python train.py --model="contrastive image-text model" --dataset="drawn small creatures on textured ground" --train_examples=203450 --image_size=48 --crop_scale_min=1 --horizontal_flip=true --tokenizer="word" --vocab_size=35 --loss="softmax" --embed_dim=128 --encoder_arch="swin" --encoder_norm="layernorm" --encoder_norm_position="pre" --encoder_activation="gelu" --encoder_head_dim=64 --encoder_fused_qkv=true --encoder_bias="none" --encoder_qk_norm=false --encoder_parallel_block=false --encoder_moe="expert_choice" --encoder_num_experts=8 --encoder_moe_every=1 --encoder_expert_mlp_ratio=0.5 --encoder_experts_per_token=2 --encoder_shared_expert=false --encoder_patch_size=[2, 2] --encoder_depths=[2, 2, 2, 2] --encoder_widths=[64, 128, 256, 512] --text_encoder_causal=true --text_encoder_width=320 --text_encoder_layers=6 --text_encoder_norm="rmsnorm" --text_encoder_norm_position="sandwich" --text_encoder_activation="swiglu" --text_encoder_mlp_ratio=2.67 --text_encoder_head_dim=48 --text_encoder_fused_qkv=true --text_encoder_bias="all" --text_encoder_qk_norm=false --text_encoder_parallel_block=false --text_encoder_inner_norm=true --text_encoder_drop_path=0.1 --text_encoder_positions="rope" --residual_init="zero_last" --optimizer="muon" --muon_scale="match_rms_adamw" --lr=0.0042 --momentum=0.85 --nesterov=false --orthogonalizer="newton_schulz_5" --adamw_lr_other_params=0.0017 --steps=11100 --batch_size=256 --epochs=14.0 --lr_schedule="wsd" --decay_fraction=0.4 --final_lr_fraction=0.05 --warmup_steps=550 --weight_decay=0.03 --adamw_weight_decay_other_params=0.05
Rows from block 4 of the image encoder of a small contrastive image-text model, named by matrix and row number. Rows with one number within an expert belong to one neuron, the router's apart. Each number is 128 + 24 x the weight over its row's rms, rounded and kept within 0 to 255. All counts start at 0. Numbers have three digits each.
Before each expert's rows are labels from the 100 images, of 14848, where the router gives the expert most weight on average: "responds to" is what is common among them. Only what is clearly more common there than usual is listed. The data: drawn small creatures on textured ground. In brackets: how many of the 100.
# router: router (encoder.blocks.4.mlp.router.weight, 8x256, trained with AdamW), inputs 0-127
# up: expert up (encoder.blocks.4.mlp.up, 8x128x256), inputs 0-127
# down: expert down (encoder.blocks.4.mlp.down, 8x256x128, transposed), outputs 0-127

# expert 0
responds to: large (64); coat: scaly (41); starfish (38); white (31)
router.0:109106118164149142118134145126167117144129132142096088091176159116140123084129149170130108105106108156143095155135110148141118128111169175151166154096130128102148150097131128091116140108104140121149132141119075136121079088155129117122140117137147113141106107137085151129166102159117138128131102119143148157091138158143111106091137111180119132110132145141128182116088143093122145105119
up.0:126106129121122099132167122153178124184113094143154081154129152113059127139105150143126127118144163104156141126155129158147107121136073130114099117068119142163170154102125163083145128121120092145089122113098123153134101109113124106101125151143158119120129123115138097084154132177182120137078147142117175158134131102133157131083132119145109153125101126111151104107120107109106170120142
down.0:144096142119122178085126137116102132108110149081147139088145190144124148099155118138161140086144129146143123177170148130135118148150072111090177167134118073100084139102131130113103129106125099163160124131120123122128142126156091120140098181099101145166100106108160138114116113101141102141153120081112121118164140099118143117101148112150114150116138152105121115145120123139112126105137
up.1:092099108144079117107087123127077121125134155130126153060156098171098111127113129166120128140079172125110156131151111113135141103100169115151136084156128133109130144145179131123107120113127134077131104135106122103117101087157080112132142099149129162164114112160148080139151148161109141117098132129118133125155153127143138137140181134203145108157116106117154125107111170108116111135140
down.1:082132139157060116134157137137123121081126133143069123162150153142130117144185174119098093134099120108120106121106124125113161109144149114140157099101175156138147138125186127104135120152108138144120112139122081131115136107094130195117147140115095175136129126124105102123184114130101156124108171154110155114161084133140160132160105124124128085140134149087132080131106099123119110132136
up.2:058153108127114110124132129151149099101130165099145132117190130102113110131132113106127120134125118122133116138121153107154147142128119145104093111090121109083172126090151094090095108195123141170158168142124101149169126112144138131133117115121099113094115140161157109156140129145093140158146111104167137097110155101108151115108144160120130178153124143105128116124127143127139129147131
down.2:144141155113146133157161102129111152110103142102166168141109090115134124117125093095101121121135140165157110100150097113132209110099093134126137138117154100131105135129098136167147090152149125112123150152153102144151134139108129098137142099108092145143082132182108100095155145148145139126104137127089117101143093138162127149145140114107131092175107090104141111129122114177122129110150
up.3:094146136169130114155118170128136095144154135102165147101092137150145107132139151126105088089081117157120172090143107092129105132118121115067145133106146112162098129107104145106134146149136126128151133093130122121139146114115104102153130189082105118145115136137091116161113143105112106124100087122122099133170146135132129137087118134127082153083128077134149130134110133139115145138142
down.3:107108108115118121125093131153108127110141101149130124102134102123169098125105106121159089103092151139146089129117179137103101142106172113088149053112152099108129108148132145151161106141129169156073149120153152144121127137123144143144113125105135159152133145118127142134103147132102162136121094184119111142135084139139145140155116154097115131164099164123158109127102076133138151087106
up.4:141101138139154136113120137128163113102144151140136124100129082142146169133112131177124116144122102084106088143124117103155128120118166132074131170140133160132145143169116148112118104174103134120159113172118151138119132144127083102102110163099149120122085128113150176161107114091125133145135112121134116122160151107131163132155144160110144144123134140102099147146128113170147081130144
down.4:117110128144142112116108116167206100116119095117123113117107118145144094108160149119148124116136082121112124145099126117105128134148140167152136123138113123135146122096133149135136128124110134128118131077125098141108134175161136073105169109120146129099112131137156133113141095122154113144154144120138133125121127109104128101183158136090114116135169105158164157107128094169114105110109
up.5:187149152155103107105146097130155124121084125152158188105149153121113100115117133121112147156156100125143121127169145102147119099130117121130149104085110144113166122132154142126101107163147124128131132131113099147155133105150131116136166103109090118130102148179145149154157148144097141110131102096126103146136149115114100113084136122098143101146127103118098146132151117110141144171120
down.5:111123166116087131117152102109138197109123133124130146147109084149099160124092099099162132104152128149119146118156135132129099136139076127102123153118104146090118155168090141108135136122094150123103162098133127127143157119143072160126127082117175095117173158139144137124099131102108127101078140144163164166149141122127114128136076110138105105120086137148120104121143116116101146157172
up.6:103128068145128136120098131131125115119140163120137126135189168153133114100170092107124129119106104139141142132139113115134161116166110064153129136164102114102134147151137088117151116148121142135123123132121121133111169132130100129122109101099154153128119149125119104129157168089124167136106102126119121121137108147161121135123172138113119117155099136153121134086116125190108129198134
down.6:079136136139124096096111135128143148118134136124117157083092145116134132148133115123147137164093125145093137128157132164157162136113116104120128118150095118118125136088157122127124088136147137170126144110124097083120122127106164153114144095164118093135152131153111108117158164143133127147108113110130141141117122099136092150130125130128141109145146140120156132134147076141120094094167
up.7:144177158159117155131123130148098147141144120148135141159137132172147126173110135122114089144132121114109140137119151089174113114139115092092119137155120127112110151128119119112099129112116157121133117130123119155123107167134136163132109146156128134124129149087146130114157145141111115108065156098166136177160132106171100137085177068120099149070144091136132093104108101160151124137142
down.7:099166109114098142109147122155139105137109142156134106135141088136143104102155106152085156103126105092139164111138139148138112143150135129144143138152142085079133095134120102146134134165144134164104134150134089105145133132115130150097118106103146141102130145084116136193088116093116123115097101126151112088153119169143114126150128171136146109138138105112140107139087072123123104104135
up.8:117176156183153104141094126141125101109093166156146106106138179119131114100095149138137142135102102143114147111124157128111095117093124118139147151131150160127129103133116148108156141148145097164162129131115111113119122099109110149137139153105188121117155113127144127131152112129110210138136104125154097094094103097115120149144077164193166082126110134133112093087125161121127134100097
down.8:100173110118135133133134106129102146108122149081153199117082100076147106172164094105104159129136128115091138124085157151119124111099128131091092077092154142098136132143127142175133099134162138100129113134159128100132133079155118141144138120135143143145087123096139145130107148117143138092128112107099096098170109137133138131138133132105110089116077080120128147153093124101084167172151
up.9:115107121141146141136132142132155093146135159117080133140153112116133148109085115077139155160147127186161136135129119113132126113143087137105119139089143087150125097119112133136084138116153120140133141137124113158130175120145126147138108157124101140104111153093093146110111097123101110136136135162145136124118131062142139107136154159102115142143175117126157135134146124103180097116112
down.9:135133118134120144097068105135119138157083133134131141138178118101160126086138173163136127123152111116103094113168122109139133098127109144140100146117077110110113144137142151109093126131109149088117102167140121117171136108151121156143107134129152134148115102117133123145147163131120162107097135129133111170117115107098113103081150124146150135110143136113173172123108170130129080169147
up.10:107113094142124131123154085130146114108139144118138164135089094121098099160138110121145160157090147142157133117134110167099157151127117122159157125116143156101108119159117160128117128088099164104096113163148142082153132091110103135111162120156079136083129112078125162171111114141102101135150151137139070134151108050122173132148108094113126131171167121147138110085150114124162098104153
down.10:109095109123118143095089151165123093165150125106063144124118145118110164125129133137107099101106123123137077141146142137114107131137150112109144089164118131147092125109146115138153145125123106122109131106111138120126143124136123194110107119133105110109149119168190121109140167121123143150113080195105150098114130099113092125121137138102109113142118146141179109132163124148156125139118

# expert 5
responds to: butterfly (100); large (87); dotted (38)
router.5:152116087094092084130120095136112098115136145095120114118142138149141112108141167157129127125139159137130120133125109122162124182117112095142124150130155101100162135146154157146145169117146123133103123128104136100107158116176129169136152130125090184144101119171149102139149116177105146093164133097106144135147109132142142148153107165153120101155110121134156120077159114143119125115099
up.0:176106109140100146124175139140143122148154145162130118091188151119154110170067122107156140114147159132115146127133116109141141085118089145136110171153170152147117139113109139100130106115097178153120051123149107140118143164102135143110130143105138124135183120114138141114107148106141125088134128104108124133148173132130107128142119102136120155123154121118146112122157119123144116075155
down.0:111121107112147127161142114143076093126180127147115147161145155134147095144088126127093134109114166134117121137107114145095165101141131112099109139139090139163154176171137132102114165092131153097144110138088113112130067141116121113160093129141127088148134176126122147135066132112153085122099119128133129125104124070162096131126119144138134174117125123118131144168120131146080179146139
up.1:127104133111113112145137096080127100126158141151102131130163063113111122133141151150111148111132162133126146090155133152122125130181133123171127111093154123161143157098118115103174116151136125143154130131118162154123080157120109117102132101132153172147092066124120079090140127153111131138134129114131133147173140094129129142106122127140101097124101153081111141135113124103137162156115
down.1:086133104181143133103081154166121146120127138104116110111099156121157118123166099159132115122128152128140110151184096165156126122088143129118118133130169144139138115123143150148136107149100130119144117126116123111158144120140153154163155108173101153112094108116083117116149100159109122142145117080077131116150105126077121139145140167113107105126101104106154134069127143155116107097089
up.2:155104148102149117128147130145099125095117197150140107114136133117134137128128132111139098127149104142156111135169158113112145132158143113180109132092125118120108136144132126171125085074134130172125107145120135158128138168117106139151156108133133138142104145114107101122138137079109149137145170139119094151165129134150132024069115126130104115111122130158145137132118114140135129118103
down.2:119131152152125196139154118117128135158161136126183134141151100175166129118111150126116128109153113116126124113139097079179097089138151150137144130156133139119146175181111106111121116123110130097104145127148107111137162095163095103109114112127152113148120108115135136119077099162127120124109137103156119138103165093142113180120101127103138102113130150136143150131120155143125143144117
up.3:132109145121147154112190130134159113148143167128156125171072100110115156139122073139090117085098129122152139155127115156119089093126136122135139120106133150145138123094155121129124156109122129130131139145114102106152093148094125114078167086166107140132105167158113118145115176143114155115145120113152129144159116191174132127116143111120114167131168153136153138116147154133110119121112
down.3:132098114084087089094133109147125149149097117192148132090166106103142124188122163140157171148144168109136123083109091137110112101149133157147145136161144075133096145109114150131173096135090114172084138136145148135132163126122144129160127084098105102174134083137114167110155109133076130127134123159112105157095126098120118101145137117132128143135139126120113134112094126116157116142141
up.4:094111141119149158119136109177135118125103106136097125115147155099125149129139083113134126113118109092155135145146132153095158113129138128102111063129146145161131160097080116119139114124114123143100084111107128115124153110130135147142119146145159171139165129134113194087151140147150063143134049112108177128098176111125140113121101121125107115151072143080155099144167116145088136113172
down.4:142144137121138153148163131066086138138129142128133157126164147135135128121134127104135147142115154178136125125105137106144108176144091133117100149169073134066122107109149163107132074126145143107106135097130152161166141139142095094143101131122128102135139127122167171141127127071177078158147124128149153112137102159159144143143105132155136108102127167118135106144179130127147115102159
up.5:180131118118108135143113092120131181124155169098118118098156076100139151114092115147150097136115161128124181121150136168138121143078140132093155110149145105179135101148188112132114108135109147151133135108140143118135129134120103111092140149156145186123128080126118102155119125146112134113127121096089123133125099134122112135153137123120081142149091145111152151134123158116148123135092
down.5:132138140113158062132149136120131114117102152110153120157174184140123110127145152149156120088153120102177105185091139119145119130172145167126152141135099137120108133145107104124172149101130112156134145143123120139088072130125156125142137101100118164105102171145120100141118114113155115139083109117110079131165154134121077122121148105125190125133132116126114117134146128133148133157106
up.6:122167119144138110160112177141153127142150114123085084105129126160135133133116183145121119108079116125173133132119122122111129130096146139136121151147086095128129097150100146113115110072098161113135114110119075092094135114153158118107102145127139157172112139127131106095158144160182126144097146118177161130107139116104146108092144140124159136145120115124110139118110080127145123111137
down.6:106096090101102119126067116099112149102122158136136092109139172147132117156158137162129142133148121173086110170126157095115177127120122112128080099165145090075106106127151099121137151136148118117115162095171113163124165130100165134129120132121172147134153120125114119102105114119123147135147142126148120143102133128109165144107137108137099129115134108135116118156168147127133120101157
up.7:127138113083142087126132115138104157124153162118095144179116142119124140110126126122142128137113142049145143154143107083151101097107126140129152110130142162160121095109112071142201148122139154104156129123140141121138113115109101163165153146130114147142120111156140159117127088133101128082119145128151120118111134093104123127136165117123127134127109091138139127122126114148080189098128
down.7:138116159164123136080103132163107166158103101129097127104121081131146128130161123095134140119139165172132126123157146194105128118133111130132152141121170095140129151134172117113101143119110107122103083102160165147125075130149156103110138165106131126114161134142148157163103126155106113127099155107064129148152106115127177131128193150126115091120158155148126106144117136140140057164144
up.8:167150088153158087086109118139104148137090140111097154077100123145139104121088142101130132121145091137117109104144096088156141130124156138153161140105124120125157112156138102124101106126142128129127142130133150127105170138185142107110129112117127136165121119116103191134103106177167126164156121145117088112100098103115154125115113161112123088066144105121147169102153108097118112102114
down.8:149157125123123129135140125128098113062160158149107104166117136122181131086102125160116113116110120160116168123090167141127146128137107152104132137151101140103134107143136104144137108138113153137111135113143135091122130130142130138086161123120147067148149191103101130121115118099127146150138159120195128082108143162149138106118115093082122091126098132146130154144103148142109141129126
up.9:129151156139127122123144119089124152197096115130178131131099171123159094132132128106133105135160124115132113147082123141108101132085121096085088142149149151102137137125119119136168153113140148133125149112142103113128106160115159114149145164139126066090103131124114140108161115104145105124121142111130115098107164127109113131133122123117092164137124132153110125123145122148114141115111
down.9:172136127136135157132138126155132126152089088128075102124080129139118123141132150129120093155114091135117122146137128140176136150142154138128131146121076131097150124099124111148142147151151070162139132132144147160104121173128166124104164144137108117099086153125080162146099147137084139129154121120106136128137141140130124123187114132081140165084080124112108146048146145150090136130077
up.10:123137118113153145152137105145148104147130101128100195170128121125193132124129120097114131096126087129104073120087140140121116130128132097103144126150182158163105168098112154125104137158154138116135078127149151138114134097126134088126140179104096077152120166136131132153130148098121106138117139121149136080102159106144123112160121142126128149115084066089121118093135129133148159186164
down.10:113144133130154077113167125151149160143128103104167103119165131136142107119143122073129139097149128111164133151162145128098174121141139153086092099141122124151158105122132137122112094114081148108133150131133121115128122112146153146169091141143139089120116116137136168117107161139138102085123107152145150139160143095139127100127110146099192160086140071085143091105123121150129132126144

# expert 4
responds to: spider (98); large (91)
router.4:101139128158144126154154158140084144138159143084095157163141123157113120116089110122140118189152144146131177117148137115124102112136149103144129109109127171121082183152119095120110110118095131083124082134101164130111119159126131125159114124139151142168136094126118140101112133117131134141176169125142109151118157094118123154165096124162156098158121120083174157120108178100140104103145
up.0:155128099132130095112140076160119144120126126105129125151107144119182126171108116142135127097157161113135089162128108103163175145147151153122129113120121149134160121081134130125136156129129131134134142119172160143132158107100167147133124155138179109132133117120100138151100109119096099142143120140097154079112130104149102135139123120103122159096162126100112126127121113123143094143138
down.0:136133123149124121140113113095199107113115126134164106120100151132125144161104164147152136123080136132154116156123167130137114098119165133148140106106104135119100112135148089134121156159119155139085173164149200133093161105106124097118113110115151170127113138100116135158156152163151145135125136122084199128116114158102139145105117145135077156138133146134124128140121128120106131103066
up.1:091144142068142129111108099124117142110090168091124124105147152076120118108155125122139148189170159152131120077107135141098164121113141120147135127127135136103121095113145130185120077138122120128147150151133131151151126166149111192169156120132144114110131136120125102102156166100123139161144139115107133101129100132092151128108162150145087133126138104106101123129116125147164142113127
down.1:166135185120103111157139119141133126102128133143152167157146165097152110202150129151151101133110158159120102131100115149136135095137121120095159097142127135095045127104150149139134141139148115139113133169109133112110123109139110143126114155071136130195138125124190158098141101118133156099109130130114117118168102165130186131127128098122105123133098106133112124155102141075160144155125
up.2:135122116169140078124139100129114123141147094135134160120133103128136138135085093138094108133097169113107149142158132122156101178105146137160172116086140148127123140158165159112120127126128164124173105111099146093135147154160120131112178132130095147179174146140096149128134120136133103078131109160146171159099163112170102108126125152112070149109124121103134155116158099149134116140124
down.2:159103131149130128106114083137104148111156145160120117122125129090115128126147132142081117117090157122098081082101138147181126151116151125161122141119135151131097130116172132124125149141125135153179135124109114125138121156169084117108115137151099176120129120114143104150152139103127063089151111149138138131139124096129129130134102158134110094143129136119133127125122131105129125085184
up.3:101108148135117141115116176138115115108128105107150130118141182166094097117105146099123136147108104119136131065104143139104112121114111134101142174158144161148091109144130099102176079161173121137134139131126120139106116177132158079100126164095124133139065105084124122124131125107140135162120140145166122142148167119128131159168152123060189142136118142125135116118122086186103100147137
down.3:122165122129168108129104107094091125153107124109119150094119125139142117136140117129138140142152111098076088119103111111104142162114118089158175164135099093144129133148156156066142116110136118136148120154137131137127131113128149098148157196118130146165151117126154124119133147078133078175142147120125125141140154101139119151130135104117126171117144162133117160091140125138146089180082
up.4:131118138115100110108160131089101084100166152103145183102173098152114120130137150140131140143162139100124123087130127087132184141129155137114095108122085114146120155111075122113124098104125148111120122146158100137115099128115124134152137138121179106102104161104133130150094121126103110135095140131130118101132143108151126132115105107114114116099168142113112119125135146098095080132163
down.4:078135106127138132148142125143143131073114117186108094108162161140155140150131136100147089116108163158138155144127131131125119108128093108099121117117147110129107127146124092139103132098121148134153108130126129128133145137066109127112145155153147120134114134120114110169132153117160114083110173125152123149106116135122194136088143145103088138109109133109109099159109141133135175106157
up.5:109122125130128112115127149115127153110115139132138143135136143136144143107147141153135116167111110142131145137154078133125153159138144113113097163113074122133153130128116120126125124124106121120131124104133148145158091137163123208129115194168145150132092132117142116177190109144094155120089132076140155155120074099111114127132118098151099164134116116123121143109138114109136146133126
down.5:136130182158111136180106143096173156095114068115151155101163170129149108118078135133173125137106157108083124149104135101115132117090165124092112083108149160134087179102115141166148105167155130110137101143143104165141086077176143121114131117094163120079132096121136102111118133111163147145123147125121116164163101102104118153149111133075109119077130115113144137118104144133109121122118
up.6:142136142105124139119138142149151081089151157098102099097101174089101090110160163113161153185143137110094166077148154090150123139154146124117121106090158102152098104131150123139146138129162124142150099167114115151150133141096145123168171162140110158125130146154146090152107132106115093137143101133128089140126119144090113153152143122100094150143093101149130106142088124103149126109133
down.6:170117130162121133131118122136105157132126103096080126084137140125158135117124140111187084141183148113099148123150147123141184125114123113137164145113085095186122119117174136101135138099154146145116090122117154153091112141135102177164142122115117152125107115116128142139137172082106100107120141126148145104111138090128158125119112142140138150162147082130126161089137139134118142148100
up.7:179098157150091115121144111097152143118114094200156150149128148133175117141122150126112121135093104147118111100091131118097144160167132156102114151081125126126128136113127130162103127134152172118146095132088141112166102155164159148126119123100130166077144142112144097137125144140147200099090136102131088141100110130103121126154127105127112136124108096118122155146133135088119078132120
down.7:103115118125156113135147133139126101165093103111160061106096128146146157124130119102131124148138162135177098120145165138153159127143122144126140127116127103111128112181116112108121130071107170089122100066150114130144190116160116148137127122138092101133144166133153129125101141165172140125120146097160138095096135090095165121125108116141146119116108163141146166116118146109135113142111
up.8:093114164156156126162109133108124094123140103113115121117123145096163146172124119135136104107102093105076103138103131115138116157142146124101145134135147127159131147137172114119112127166127085115154134140125095108152149116112160106083107125119152105149076120086094159160090127112111111094123112169129149121157131119135113155129123125133110138140182144139167160104097147089094107161113
down.8:105119104118118128118139152135130083153122160144097136153113109124132159081084098120121133136102120093089125101102105089146125124159145111166090122133141161156159101155152089116140183147129130098161162131114089150124104119114139119071174126184121169092081153081144132147094088144119130114099097141103148144152119117112128099145143088152142137159119137134116109135118154092084142163133
up.9:134097121125098117141105131104088153123130111120147172114143125071133148124123127131155129085102166117158092094101127107149124063130083105146120127140150123118109161106084133099161111117151141150138155163131114129126126144096108133123133095124137125134132131096195112155125077119124121171134116123142126139104128059065175157135104129113089096144120134114109150169131132139081144137152
down.9:089116075151126141145101100154118116182105148105147126134130126095138129133109105118147133133161132132096093103135144158067166125133147114119122114143119102121165100108129168125138125120115103135156076142117068149169133113124123142147116141058113122154137140134187137142146153103101098086122131115121144086113148170162125122097106124125141147150127119073164100154154121129124084104097
up.10:163124165140178084082136131159133150142131135116166129139111164087120083140129114134133135152147145061100125129131128100101150121130152128107125129104118125101119123102061148158133102119099124124108170081107146124120127100134096156179110121130175142107132136118110126128117146126141141124138138124142121124159141083134086094136117152122095155131108122127103129136126115138110132121124
down.10:115152172165149111131119130088131101130087140141134150099123123123161083166121124124177103146125159115091121187078092119123149161118191156142151168140120125105102112140088162153158109137113139120152157099151156159107124105133133118117124134095082093148117111130140155086149120109109123143130105112093127120119172103115162102092097144092111168115131125149089139134116161121097151142121

# expert 2
responds to: large (72); starfish (56)
router.2:140138093141138088131187159132113148097159092095144127127102101151136152165128111108147133146115134151173172134152143152096129130143142145093115131124099149144100093146099107125132135141155146111099122107176165111163144179124136156093085117133113142113155136132135092125112152101139135116094163138095122138175080099087116132132118136112162133155162111108126102135158142147132107165127
up.0:125128128142153089139056135162136151135146108126135129139139129154137077112168100169149104204098152143120147176155090128171138120146149137126143171118079103129112091085161137119194167117147135115145148095128149130137129116117123173158113123128112093168124139165109106098148149100089117104097139121137126143092098116118129148145158145119115140152096121131111143124104112143095120127095
down.0:138133101107116115116103123167151118141188149162126088175104145118128091101164118101176109110119127117117121086088134148107091134142085130107111113103122169102139114139117125108169127141104103151154120093160144159138116129118121161142135134119134135148116140166109145135111105135134112107147092153110123133114125122128157116173110151183084130119154120111153086103146106122070159110130
up.1:139116208118127121138117094126144115131135140125138146182112164143138155113097171141102155105132128100128135126119148150101093140130115143129140117119135114121159132144164142147137108103152098117111145152129159100140085126101129105105142122111138127147173106151107149113134136129138136122156155121157128086129128113198164141116126132163136137148105116143162139148167121105182089112122
down.1:118129099120140130095082126114117133124126125134152138164130081198155152111112124182123126153106082190097094124123143146093152085124124124180102119104133153155125101133120133132081134107124130117171087143124083123095129098081117088154169138101140097133103118112127125145100103122141136135138118140106078098100127092135149143169162138150117191137143124151076115088107123157144122155154
up.2:158147144095153159117105115163151124158107075162135106109174143130123115122155166143156135113076081112141086143135162147137108090103118136121095164136171104124111158138150106088147103149132166144141084155131135112085121144118144116148121125123086101117098182144128123115120137174123129105087106101117122130156139130135103103094146144121132160141121106161133148121126121114123121131135
down.2:119107109093136162140118104137141094180127131167092085170141121135089112139129087104169150157098106118165140114122104123145110107137084181148121187135158127117115114130131133114107150127129151131130129126105117121120146127169108129106106148147155157114137094133156136147115105117145128109108107141161152143143157142136128085098122150122136125194120138125092088136116096108117137136178
up.3:168120111160084142127141081097124129113137153148129124092131124098115152123136161118107155095142142128140152124154158097123153129128136123124127117083115119139150092107115146126135112141128133113134090165102130118132133147131102185125116125154153110100206076147116142134080110144155144113111148117177140135087116115152086109137100068176094164107114084105105134131143147153133101120165
down.3:126120108132127102125140098135123154166116106112125124097123107137145113130106169096105150115117149134121156126139142090116121117130117114139135148127091174141130097142114137151096188135111164130110154126126118150158151126145106146109112152153124123113120102120130102109125146139129080152118158104099161145095173096125126103136099156110170141109148158084147197167116141111165118134131
up.4:176123089127149162124151116133169109139104131140125123047090128062140098097157107124114133126138127123145110089114141118078144102095153114094125113147169135143140092109163143163124129095136116137131091159129094099118171115134122120123140162135075138133111170180140104153099133128103151118111163103128159191118117111113142093148113119122110084127104129115127140083145131124152174158104
down.4:144111132120143116131123106159113183115119111158142144110159150099153111124126165134110096117094132102124155118180102167152119139085110102121127153155165119113160138158093143125134112122120151165156132118084108095130120141132139140136131117093087139132143127143166145124146140155104151101130113125100123098128120131121076123136146139153092125165125113118122086118159094130138110067069
up.5:127130102131124147123135096159120109144068129098114123098132128123124120123151109131159141137148165087107160155155123125127110146129122120143147086113151113153145160109110111089169125126099124118124162131133134127147139093148149109119143115089131112108119126130197078145120116134172135093068122116127129143105095153114109126124143146099096117122155111098134094148104140120161105160122
down.5:131105122143116117164105119147165144125126124123104107094124144162127074123096093120159133125139120114126116129150123068104131105128127119087092101118136124100168163150136108139168100118112113109119112128086141132159120109136128145130135111096148149138147167151089131109175147149123138107152114158146139155131103122125147109136148151102064068130154112134179089086131130140118138137114
up.6:171098121119131132073147099130107134156099109142112157140171099082122112145136066133125132109163136112113145125116099122090120075101126152169136138120163097159130114150094110146118143136115122115159136160097156143133167119150121116103122116135173124124146101085159104140100128130099129148107152144133139137111118138129125149133097143120159118101148129136105109150123114133133132162156
down.6:119141146155088126135118123094114170150108107129098170146115122164131117120114158141193091152098133125153123121139164093112158145135131122158131083101130112142119165145120103140177118153137129100149110110097131159100164080131136121100108123080125142114141156141096143128127110126135164129137095134141178143140146162120148114128114143098134126183125126094155137110137178058137107091108
up.7:127146134112159121140111151139105154146107120105136095136132153163092104126113113130157133148119141121158115129116109136148121132114162145118129115133104106118136108143130116132110114114135112120172117109110140096129145101125109143129180181105162101081118118145112126143151075112112172137130112141099112117133105101087111104148102138087134171108110149105147121122117099152159123114090
down.7:129138075131123126135147156121160111126086139076125113153121133157113156131087131085089123075138117122136114137147128104163075159139129141134132169122139099130130135135128099123081096107149114134180161088154117136130128172101133131125173169173116179120137134174146152150124110126130153128150130123120123109127081143111119109110101153138177136114124117122147151122141137132112117116132
up.8:156096194126139139123125114113139127144168151180141127112145148133148121159147149135128116102135065087139124111142104131165143128171130142134122136136173129117106141093139124106166093151127129140122114124091144130077124118123145139164126132142156105134086128160133145158142153121122141146170095169118125077120178148125123134163141070130155112151117136108114139173134132092105099101113
down.8:103132095113165136065096110142101121133161123130113118160119120117109157098116090104102056175140191165139078130137128135119145150168122142144130143134166102103081140134116132161139155112118136109139129173114128113109153123125123139146105149168091149145128112155149116153159043142123120136114120124123153169159120079132164152129131126141107135125141122127121115124123118128135128127104
up.9:136149106118119121146154126130094179162120163130146127133129119091085158132142131119136106137119134095112131153121124168134103117114143134123129138110128089120125153108141110154098099109147118111121091180114122163117081091126087124131127143140160166169100114095141122113071083144128150117169105121102104126069143128143103158135108097114120145107127135124138140115144158112126125157146
down.9:081190128118119157117095154136066127140120128095124126127141117144128133143098116096140107135141153123098144117133151087151122118139120095083153096128125136158089172117173140097141135154146116051100080132119122106152122134146125096148146110060161126142140079148167133099139128144075140140152135166126096108130143117148129152109088154156104119115103132154161137136116158125160153095119
up.10:084124128129108153117143131160140153147124107141146169143109135118090162133133171124079101149125112149143065154092138111100124139065143105148089146116120168144162177136128132126118098091136103156096146103083174150150128145125136145192152119094143150138104114142130159136135116107132159120135114108145084108104131090179110134140134145102162159117130158135118077111121126106138138158099
down.10:156125141131133183124143139150113126095163110115155110139138147114125112105144123135131117133112153138161111091126118100163113119126088090128118151112131151139110111134104155144136208122148159101151121148116133152124132157112133135118144135111149092127143149130143094160148109131078098099092172155191150061158114108129130111146105154118096143129094076127112126123124135148144165118139